python train.py --bottleneck="kl" --encoder_norm="batchnorm" --encoder_kernel_size=3 --encoder_stem="single" --encoder_widths=[80, 112, 176] --decoder_block="basic" --decoder_attention=false --optimizer="soap" --beta1=0.9 --merge_dims=false --lr_schedule="cosine"
Rows from block 11 of the encoder of a small image VAE, named by matrix and row number. Rows with one number belong to one channel. Each number is 128 + 24 x the weight over its row's rms, rounded and kept within 0 to 255. All counts start at 0. Numbers have three digits each.
After each channel's rows are labels from the 100 images, of 14848, where the channel reaches its highest value: "top examples" is what is common among them; "patch colour" is the nearest of a few named colours to the mean colour under the peak. Only what is clearly more common there than usual is listed. The data: abstract colour fields from 500 small random pattern networks.
# convs1: 3x3 conv (encoder.blocks.11.convs.1.weight, 176x176x3x3, each kernel summed), inputs 0-175
# convs2: expand pointwise conv (encoder.blocks.11.convs.2.weight, 176x176x1x1, transposed), outputs 0-175

convs1.71:123125155139120113149151143131139119128115114041145142114174172131101124125135133115103117136116132123097142172128092092122153135131127122121125127154112156177094164149189119105131139124149121105108117049102112159122154127141112168169159118146139100128120125139133174150147122106156122172100120156123112140069091132094114126138121133079108115129131149115167144131153160146107142162181136155114094114117114153153105119111112138133148134101158137135137077092101106144125118128130108078089134145115139115087112153126097106116145122
convs2.71:150092131119122108139110126090104115114138137126104130158145191128115132118096157176091160142192088133119125139127182116142139113113138118114107126118122093091116125085080148144140106146152116112104158128129142134131144126110114145136122146151139136129099153132156137114146147125092121147156143093125129145113185140137135099138111167116092135133124127142142140141129096238127130136100124145110132146126133163164077098125127170141125181153092136118103115137127166137118147108126121113090142166120169133167089143125102096147154146
top examples: mostly red; bright
patch colour: pink

convs1.116:093128106090141148096129094119127164138082130146163157093109134113116158164125093107103152159142109143095131130144131138130093134112096135123158131135211125132145133088102138148113153142147121123165130154108113125089127157063136137141171139144102141127114134136125115162067134124119149108099190113079111099132170129117104124148141135131152136115172125135160105116138160118143140098142147158072107109133135138117125135114149105120134101160175111115159139120112139117082106111109158113108139118155112176151167123113102143129085123
convs2.116:133107108101112118138119114079173134111102070108080127128106134162120121106128128116122115126150109109105148117128155108096121127102130191132168152117088125139149150116137118128110145115113118127152125128120149110116120136112131118151125162114121112093136120125108104134187108138099208063132112122145109141133134153157157098093148142141159201131141138143117158096115127152107138094152120119085140138119159142115114080148102174101138147126209115102123112188106129141128119151138129141145135127091104115103151157113137100133133138
top examples: mostly green
patch colour: cyan; yellow

convs1.170:154173116077121108097121142118097111129153112131121138137140122086100135091169119092133112100118101167140140177115118151113101123118117119116201158110156115118148130151168112153108146129123097131092177124146124087116119139117161142121096154155089132137109103107099139127147129091128122176141109139133109176165107131054105139123106146158110135156130145148129118128164126088173130101107100163124133191154169138089119087136152127171092131124131152141132126125152132134130107127113131138130143111161154117140126128159124107091130088
convs2.170:099168135169132143112100139073149104116129164128130126153115164131129117131125131114157097127128129140123138114200132168126152144144110134105148134132129117131115163117089120144242153120121090158141162092100136123136111140134153112124153134154144120163110142143160143144122119105127126104100131102124101120138144143117162141133147136144133124115141108127112106098123123136151174155141128110126118140158086194078123214133127112129110133184123121124179128121119116150106117147113123131120113159107132121185125157128121093139112097
top examples: mostly red
patch colour: pink

convs1.18:122135110126086106161139148130130135155079095078139135136148143155168129149128125115160124168135098128144132132149130117091149071178121095138133165108219131132161120159075155133108092109123126084133088104170152156127109125141127151129153129123145110145125109135099105176127127123102170161113111127156121130144106119130112128151085133111106119111108124153134111146108137135119125148123126129130127161143121143115160111124146130135095143167166144135115165171114064135078132138102083137104103133137134099110088113180107118127134113
convs2.18:151117128120173139108143134108118118098147139113141144152124114129110095190103142135135152117121138139082106129137084143111120132147167102147179164145129095142108121176124157138135133138117131120146115138124121100133112126165160136116095111147138108144128133136173081097150117200107152158135114129105110127113142134103160087122110124145097127127117134148102143125126138087138141119171138128108222122142131127119116155084106165169122116143197119095132136208130136147118127149103133124107186153127144154126128146149109137142115128
top examples: mostly green; bright; smooth
patch colour: cyan

convs1.56:159150148171179120134107131108137127139123127153145115118119092116141144128103117135123126106115140131115127129139098102134084125119126165135119127121111138107106124090118170154107119125121092119142148132117082132153102112124138147078121141154104165115135139103097121169145155138131122115121101119165119131112141109130148135044108255158146122140130153126138111093110125116147096118135100133134123143111111135132127120151144149106115124120140119126103116118145152143139120113146144135139122118172128140184119130120134111121106130
convs2.56:122128114122122138134105136203162145130144136148175123145154123143131122119146162130122142134145151139140131147154143138127121118142194125135131123155120138138147130141163120125139142146131164116140127148194140141128122146150174138167147175134142141137180137134131152131165137133138134142119133180124144194147133145147146156168117133153152153116128120255164106136132144128130130134138117134140150129129218167124130151120141134181126132137127151137124126155138138138130128165136142136125137147144135133136121133141125132138143116
top examples: smooth; mostly green
patch colour: green

convs1.93:135138146104102121134147082139133161137122178110164147152138128101138141129110130146156138143120109122179171140136132071091152150141177133082085084113130104140163136136107143094102104120154129099122146116127138135091061128119130156165128105138137101115127118120159171133096142096129111134153113122203168127137116098152114129149111095078119129123202154158089139163143150117093118108121137157147107131154090131132131132120110100116137096178138135136138159113091126108124139130107085130129119137104135112127146116119158134156120155
convs2.93:124135138158160137110167151110142119141131092117123135114117122126145194138146120160113151203113115156120217112142159096131126147128133147182125131134111113126155138144121126115119108120106168141111141128115173135140139118139119129134134165124111148139125131154164104140138111163137139199172162140133142145120161092108147136160138148134134139137126147131158149218114144125110131134148100092150160158128118110130071107112120172115102135143127123109102141137133143121165149143121119141111123119116111139218152135115115148115139136
top examples: mostly red; bright
patch colour: yellow; pink

convs1.108:121142119108149142138110125113162131129120100128150143126149153101124119126112144152111113158191151168090132117100155137147100110121147145164115159130109099156195129163152151111098139102156111164119127153134090111115089094134087124143132084153097118113147121132083126161122111065111127151144138147143139132093106161132114141137128123156152153144103130159096132120114119135120122165120163159109108111138131175102104137092115130118122108141081065130129144128118162163100171153069147133138114126115167118145113136082096137071118123
convs2.108:112147148142127131157116121120165124126130119152170112145162130166129118132145136166168146151103119174132112120156159119141158128118169149123168132143131111137145141122189168104170130142126176142106169132096119149132142168123159098133112148131144141134096122147161137120143153135148139156124142160114158099096175161132148152142134143102153125107133142071227150164122159088131143145161164113133148147159113082118117174158172135136122126134126148103134134142187125148130172168145126141107113151138130131134124137104144132125145131
top examples: fine detail
patch colour: grey

convs1.115:119128109106160138116116101149130119119115124114143154092153179115144117144146117124105135141115130158161107128107126118104136151142074115157130107120137132154142117124162122141103147100170134116116151108127152160104057109139130138180141187123102142129077122124120127163133117098105109144125131119188181150100138101150145132103105092119126091103116177168089109147170132114110102122106111113116148153152145083145133115090146090115145145132117104148161167108153139121160153123115137122141121179170118118093082089147127105162098121
convs2.115:127114178092147114126115096093164146117132141107119121126184131159150176120126136134148173145112150128140118163127173110144134105126152125116139127121122121097092129103089139124120142137128105120143148136080171121113134140087176132117137113152139093106126129136186082108168129111090143151149145125140094138115178113133112135102119085112124139142144131131144126181092134169113095120123144121117122145124160106217106136157092161126125131165131132147118136149127148115111118152140130137089186122131123127127122116147129117143142214
top examples: mostly red; bright
patch colour: pink

convs1.84:107118136120133132117135132117133121128126146083093104134127131126143132114134146130159148152135130145134143145113152138117118152157168108119165151134144133156116139107000125144151076103089120163153143120132142114104142137108133130126111117106163048140138112125108136126114127093129155160127180111151162133182132092130132119159143142119112136131123131130106133098152104070151145119129128119157091138116124162129117158118100143135097130103141101150094128161138091125108139133114109131123101133128155100134163116113138139105141113
convs2.84:168143122125139174093089114137130131132116134130117142112119112109099120248093129127145136130133120124150134222137121171119141160162118119100107178154129134133128197161074195103132117120135132134124105124118129133129125132159125109125122139176122158192100130126137120113138135128121106139117124112107120126125131134111109156207134126126123118108115126096130127129183131123115120115155121120130140122136131113145120129108125112167125152141115123166115119114126119109123131112120122120120156138137126148108153196144124172131104120
top examples: fine detail
patch colour: grey

convs1.65:162122121112115121150134163132123115134151156120131151146182117104119113169146116140153155102151144158155133137138098100095129150110104126200134122110132144136110113156180116102104156117147158126118222093127173087139125111140140107135107117142133132107097131118131130183121137103119121128145130146111127168151162115134104096093088127102159100108076146175121111098157131153127140132116105129116124144157195142076094102121111133125129107126101122118147164094139109091134106130130155128131123104154137132095133117167095126106092131
convs2.65:134161255128100086110111117094116120121127144135118126129153120126096129129091134148109163124211144137124114119122105175109134119124159142120141120140113131164146137138140126186111120124147124129134101113130191149132143127118156130122147140153149120141102120118214132125148146099118101127134105116120138125108189132126133125110113114123096127124100108133132135160131120150137130137150129129110141132214130136180075139134141125099094131139131139128167155124146143138126143118127117123110159122124133124102114151115121113115121180
top examples: mostly red
patch colour: pink

convs1.142:137154153138088101166124147176139118115136127129116130135126150112127142154117126116156144157100118143120143150095122080057154127141162143159138145134124138144137136125028139160102127143145119103093154036125121104146110080142109145125166134124145110142084133142137142128132165155147126116105123110128101145162121116094110142125111099123137124162109165168111156143174119182144130119144098124084107166135166137156114103115095119108137154160131135109126130124103120123110102120117119128119148120098137134167146115098130113157134080
convs2.142:076141186135130196136150114119124123146134130118085150125132123116115149135143120152140126141114090117076093164127159123139121156119112114092167135122132146096186140134092144119154142127143121146125147131136166126139124140157178132113130130147156111117144149126130164138080139157138135107146117178156102119130159118120127160134107134134116120122167106112122154152129141204100128157121146145114127148125101173217105115138110128131190171119115140161122137101140119139109146137146137113117159123132155116121114150112131127133131210
top examples: mostly red
patch colour: pink

convs1.66:140153127143139132148137089143154127133129128144135087119121143139147154149105169091093102110077092139119141117130147178140126168128134128128156152156143104088155130090092135109130122143141135210146125134122142173177107132124133089147148132128101145141131136119145074125143113129091147059143140121150125153141151138119125178158082186179119117115135097088107107094110124127136108118125133086129141142138159133081127108111120141107130132137138099123100067159148129126131153086134123122100109102132102131156116101124130111109119078
convs2.66:139145166111123118172113127123138130150127120127141146116128134134137140128115142142134171188171160111126116133173173165154150122141129121151150123105129113126107110139138151129218140124115128124119193129150208127143139123104137130119145163125134179146119135156188097149109131113132126108147107121121097065124244160128123140161115140142098125139119126163110158153128123162110151132120143144142130151157089144130069131134129110127154136142146152108146134116144133119113136110131121135110152131127120134133117132117114128126133176
top examples: smooth; mostly green
patch colour: green

convs1.6:154086114110121148164125130102185123118125179116118114131110121135167126119127130144124154181117149127156135109127115085116126144164151109158121127110095163135155124119040103130122097122128142102142147124115121099121112122117111145157134112118154085119167124137129142134118186128134155080153163128089160140166167128172124118124153136128132106085104143138130125108172143074098182129106105156129096111094120164091127156122113129104091120160160116144112103127105120123122100164122087137140117117132115093155133162108144130149154168
convs2.6:087175143135174166113149126114125138130118146131123134112111117109150148146097138122141116136141128103100197142126184184141116144137144120157187136130149131099116170128106129126106105127137148137130155112135171144129111082183143126103143129145135114145112116170136127110136121074123106121120180148113108134110168099130119146182131141143082126090130124136131105150134110129128141172141143146151130101108100127097102120122153097112173123164095128170142098123086130131117111143139139113086132144102127091207166153119146137136118148
top examples: mostly red
patch colour: pink

convs1.166:111130092156133108125126128120102072118136100140156123200108142134058132093107110158146122148147125117131135132104118131119124105108084160129131131129160116133116140124110115125109139128147122102096110111210143135122107162144163133168123154141104135117145112130099131185092102105165138135139131137104168176117145146133145114151096105115116148161118100116094096143143119137115112110105175167143119141125142121125144131126114115140120142113075125145155135165113121085202155125116132144142153138122151069141119108067130130141097150
convs2.166:123132135144122136119121140118140129130142115135125146119121126135110136150141138116132139115146135107183120130138126109170124124144142151103158143129122132120109133143130132159132163131121135111153116122136123109132127130117127128118120122121137139196240119117102096119133130120109134101134117134139115121113131129125255113083124143120137197126117123130107137121099126102124147173114117130134122122207139148133129114126126129113133138108097121108122132112127149155102231191134116145149124150111121141124104103132132184121112129
top examples: mostly green
patch colour: yellow; cyan

convs1.12:097157160160132139103115138167152133154137115161146143132125101107123115115110085140118141126122104114147122129110092187125070143131145105154157127136125128124144146134117104158110123103138167134120128130107162184107138161099135083198118115118128106120164134170137131156145119128125139084113159117137142125126106078096098145120083115197124166163105110117124155094139170124155112144131111154143117138140123113072169127102107145075108103119137138097162149114115154123134121141119107087131138102124158174142102108144128135110078113
convs2.12:114139147137175135047126137144148147156148116160116111146086192154167142111110138130099149167091105148111166096115164125129126142118115125139141146108139139132134131087138117122182121140129095172125196126099147131127134124131157140141113137149139111122115118143114136151072133101109150165148173134113159130111171108120125135181134163149167122098135145158154154180116128113146145130130097126135125152137102103144108115128129144149118105171115099125141120130102137119128131133144128105115132152077123131195199119122106121126134159
top examples: fine detail
patch colour: grey

convs1.113:118113090150138129114128150137142116134139150086159132131169103090132092138147125145145177062129123165100112127138137116076145134183169106128133118138121126120154158098149090139106121146174176123121122144066151138151141108153104145131085102116126078141129137149135161069133137105141138128106146110141140145124170153109121141128125152125126115119164143154142156123122154098126106153102119106104100129127139139131086087126124132154071130117154091138135157115148101141172115145143166128167125093111138067101138142088110136099115118
convs2.113:124126125143168137126155110120124115124116139133101107101127137120122123115123123139126155119121153217100151114123117120133154134128148139100127135121154139152136142144100130098163134124126120130131108132154126186128134136229137122136136141107114161110124115128233087138106145137125141187116131109123114110122119130123124072163143123127164117162136137131122120128121128127131130154158155129163251123121128115147141115157117174095122135107105127131155107114105115121105123112116130126144127158136122154105169107126148142148131140
top examples: mostly green
patch colour: cyan

convs1.132:116148118123099116093142143162119142124117159142127129133153165113089139114127094126179132127134169113144106142143096132102125101154171116159073093136108164145125104111104149118131137132126117149121110166131111124118150130126117166150179163112137113086144148135165115118107151114151142137127124092134136050116132122122142115130130095084122091131126161151121133113152102155138113118134115121075169116120076075169147140113088178145102123162114150141131169126112123154147114173099113092107153122112137131102184066140118141131128115
convs2.132:165097125128121162121096114137119161142122116124136137117123147133126171123119111124137166172076117170113129107127172119121120121130173133115138123153118139136152103108145150094087144118091135117133133120120169131120109087114146131148129108078097118134094141126127127123112145126146107144145182220122107137124213195139134114134142099141141120095152128114112156166149150116087119094136135168131109104146115122180120094117113119158159163175132143130099154111127116144169114090160142093123113109110113126153126129111115128134116165
top examples: mostly red
patch colour: pink

convs1.20:092142131061124097126116088112116135124131125106114099170144133154136149098140139116110121157114147124100090143166129091119125167113171133119132136145094132134125151102133128102128145135168141106125127103136086082064137161100111100170121132108120102111144099107136150139082138119176126168129135126159190111128121161136098108137132103130114101153144088137151138146140131146143132127170171177139149125093062162139119145114095130120139168117101135129138172143102120128103097109142119100095110123103122133100174142093151112131153148
convs2.20:142153157155157162099122125144113126131120125131141132155123121148141180129140119144168181123158114167140142158108144146141155153117098154133164131158143116154113119126166138124100205129135151141129150114064133156163154119113168113115178126113128142141127132136125140141147144152128168132156167138151156123112165150168135141139124141100145118135141128133150149160130145102119125155167136122116135144153248158181143121137154137107124154158125114152161134130160145152109137158141125146134141153123134151135155170098124121122127173
top examples: fine detail
patch colour: grey

convs1.89:108139134151110109116128146137098114126132123122087154151155181129106122123124114143166142144121116138118135134072145119095138134117144107130099105135129107158191204110109104098112083104091112095134113112135147140171140140132117125106122105130132099136149159134099137168169130140147138159126077111161104185171139160124109138133142157100103087152129111143146138118145120150121136127141157099094097130126137122130105117127112136100177132191137131159146128111094077143155150154107148121108135121091122100146068137151170097134137096
convs2.89:114121133102142145105153106110114130112135145135100115120119130119128141103115137146154131109134125143149110142137109109116138117172153107117131125146086128125126112180128132113127139145135150104135121140123119127129128100148151135121108114121134154209202114132152090122084128093107091094128120138104152127121125108112115110120112107178108203143095122133081125126134118128137105156117094097112126125128115136132128142110135101162118164148071131107123152096103125115126127169123136121122145111063131244136128088145095172099159113
top examples: mostly green
patch colour: cyan

convs1.64:152124148099167124156135084165108062112156110130136214144115112157135167106135116120135123157116130145135134094117121143129086173144133137143103138121123093121172101135071088164148117132107131135134147109132181098123130125112132118149117160144119116087108143145131179094141098119146110106130174102134155156142131136154114114111159145114087135098103151144162098125157091071107140108128100125115114119118120101146141119156124119125103121084111135140104137122116152110134109135101154162126125123161108127187138141119151129148166080
convs2.64:119131158138122144140168132140113102134125101128140165111131127122132144135132127136148141139119128133125151131132160125137147159140146127132208126114128133095163136146127127139084112125132149131132127129107131111122127113180193123126120137133157132130126128122126138134115147148133126099127128255122122121118158106118126123145141145144114123129148102135123172159127132129134122112138148124135149112135092130192079111128158118130189118109139154117139161124140138124133150175116121114099132094138081138141173126122139146125133238
top examples: mostly red; bright
patch colour: pink

convs1.167:172115169106126148157151139147145154139152119125146152105141120157150101092129128145130141102113155162159181115169182124118100150143139100100147136118138113145127067142158169090138174100123130147142105124123127128124133125129122101158111111145138117179106120098117134134112154123116125135103121148128124112153126126142117075150121156152124098117100134143109075084108108120169106155174091091121136098154128077131114110103126126161096115124101119087101066096123195154152134129142174116110149140098145128110094115119137132130128104
convs2.167:113141111132143094154201209152090104095129123159129103119092110130114114129166137126150126128110102127137126125107130124136156092126064147138147162138120099131141151116154128112113110131105132129147130124118128134130107160117123124141115099140151130117135137147101123136152095128122135115124119119114188120117126132147134104120121107110126114097148255136165120145131093081120118143130139131124145105126138090110152166173134128112132121099122118138138212138132117137166126154127123106151129146139151151144132128121148151088128149
top examples: mostly blue; smooth
patch colour: blue; cyan

convs1.173:138121129084117128127108153130137148122111136167150155153114174145146087172132148114126126160153089140139136172129116138133099077133091133098125124123142078166106078145217118070114115147133163125140109125140123106158133153131111129113109112147171127142141155129129126174155132090152119153140094127110146136111128107105146115106113116140091136095101152159130090133089114142142106126172135130157156135133082095123127137136108098111148077148148145123116071133119134132124113149120152083136158140151165134128138073107141105146117103
convs2.173:118132126145153128119117132122109111063126111163129079102105158134167129134124180138125150118126110103158120123198119149134103123130153129112151173112124088135084131125146162135157090120110114132083142127132121114167090140100082120096097141179136149129129144132142078121104090115148168137131108136101173142113123124128113129109141150108099126112133100159111135123128095117164163186171074132136185115119127155136102142137122119139089132176071105123145115126139135138102129126104114130124127162080132101141127135128091110097111132
top examples: mostly blue; smooth
patch colour: blue; cyan

convs1.9:103095161106173103145154129128140148126133159138158142131081104163135135130090095109092132183144114102166125110122155113119097117125089151094131105122078107113144120154163127094126132142156122137105137117136142143136125136088111135158089149112100153140080127116147093177130118113121169113129116175124128107114145125129094134136133092141124115079151128097160095119152185111136147147110162146091139069127140093100149136122101089123159112123158133118096102127125160109154148116128161156105110124118207125146121124149120132159108143
convs2.9:150156129114120120185111115088134133134128183117109123134137122161171144124107134152138096118094141178157157127131136143140137129138140109145113103122127118111137123129117119169106209117140129116116169162151116144143130136132123127103124151117120139117151119130166090138183141144098095119123131145122140114126118138085255141130135139154136126137120131118111132128109135131113144178167118145094142131132135110137151081129133188108136111124093133180130122087119108124158175164109128110105144172131123110106119134126150149142151116
top examples: mostly green
patch colour: cyan

convs1.131:200127127102138140124115171181150077127130153116144107180143108150132150141136108144147123138134127132157128186126133132129094167136155111091133126119118139150150114121034101164177147101113128127154154100150142109120117129096141181120132118123101101122125135110092150116150120131105094109134119138120149143132119100106078139103134123105118126101145121163125138113164106111130168117108124135130166120137185166071111117162111116119129093123107097128144130085150134120142139123151113126136081085168136134175118107125115128158117142
convs2.131:128126124116171104117132130111138128140128099115121135131145143133122155127126120160159136161120113125118183129124209106138150161138114132154121145134123137121130141149123120110146123127112123181160148139129146130164134151125133127123120135124136134155128116184098160138113133144121115132145196119132105141124138135126130167191140127125104123117164120118141175127139129141133123135130142129118121117120107145123091146124095125140179147209101127136129139120133126138124154118185119110099125141120179166255181114127127133129116123
top examples: mostly red
patch colour: pink

convs1.28:140075146134097151109106115186121100109114130144129137134146106164131112126148127139102122160131114104138101129129129097115155135139141162098111112162118071073105131112129133067133127146082120157103125109132139100112126112090090140145133075121124128083117144144161118143123127171142116091160093119151140152136120193145099109157119120139082167128119112101147119178137130150125136144141124077102155113090140143144145093168115141143149117190108205114114135164122112094136151145131118134125120141117138140131153136116139141095109108
convs2.28:104193148137144093124165131118138150105128080141151133126150113135138110125117130122165152147126132131130148106161131169153200110143156139119141138105138126128159113136176111130243118116140172151126159124114119133136101142103125132088160163125128133121124123127139149112184163157146145156142135161093145129121171180128134086125123127100121113101119137129095175112111129118119133099148109147130130159181122125104089126135178141132119148109155178105133121115164144126129131138155139135120105158150097137118150136139160122110151128
top examples: mostly red
patch colour: pink

convs1.135:129160104106127136127122136147135172132101143118136183068144108104232110123107107129131132128121116120076141119132131143103099173155136099118141134121081113146193137124153121124138166092135152101109107133142118112114098127102129105152125115110118119126100156106143137110130165091141200152138128168147168142113135151116109145126111115093120141127117167125124099120137109123140129107110132135134120104115124127137100090131103136127211137154194097106151162106111123107128128145159126138110125135119130158104145103121121157090113128
convs2.135:128137129147164142143128131084118127119121138130110130119128108116119120136106120138134108119110167077139147130125146108149119137121146214134159183135152136125149133142126132117123086119131138130131120123133137128138129128129124124124133168134115157143159130112135081124108135131116140103134100130130103125143123112153132135114118133118153255114143127131112136100098137121116151118103113119140114128116144109118144119113110194133120143137152128128130139204125132130137108180137129131123126124142130224103147131126134132134105136
top examples: mostly green
patch colour: cyan; yellow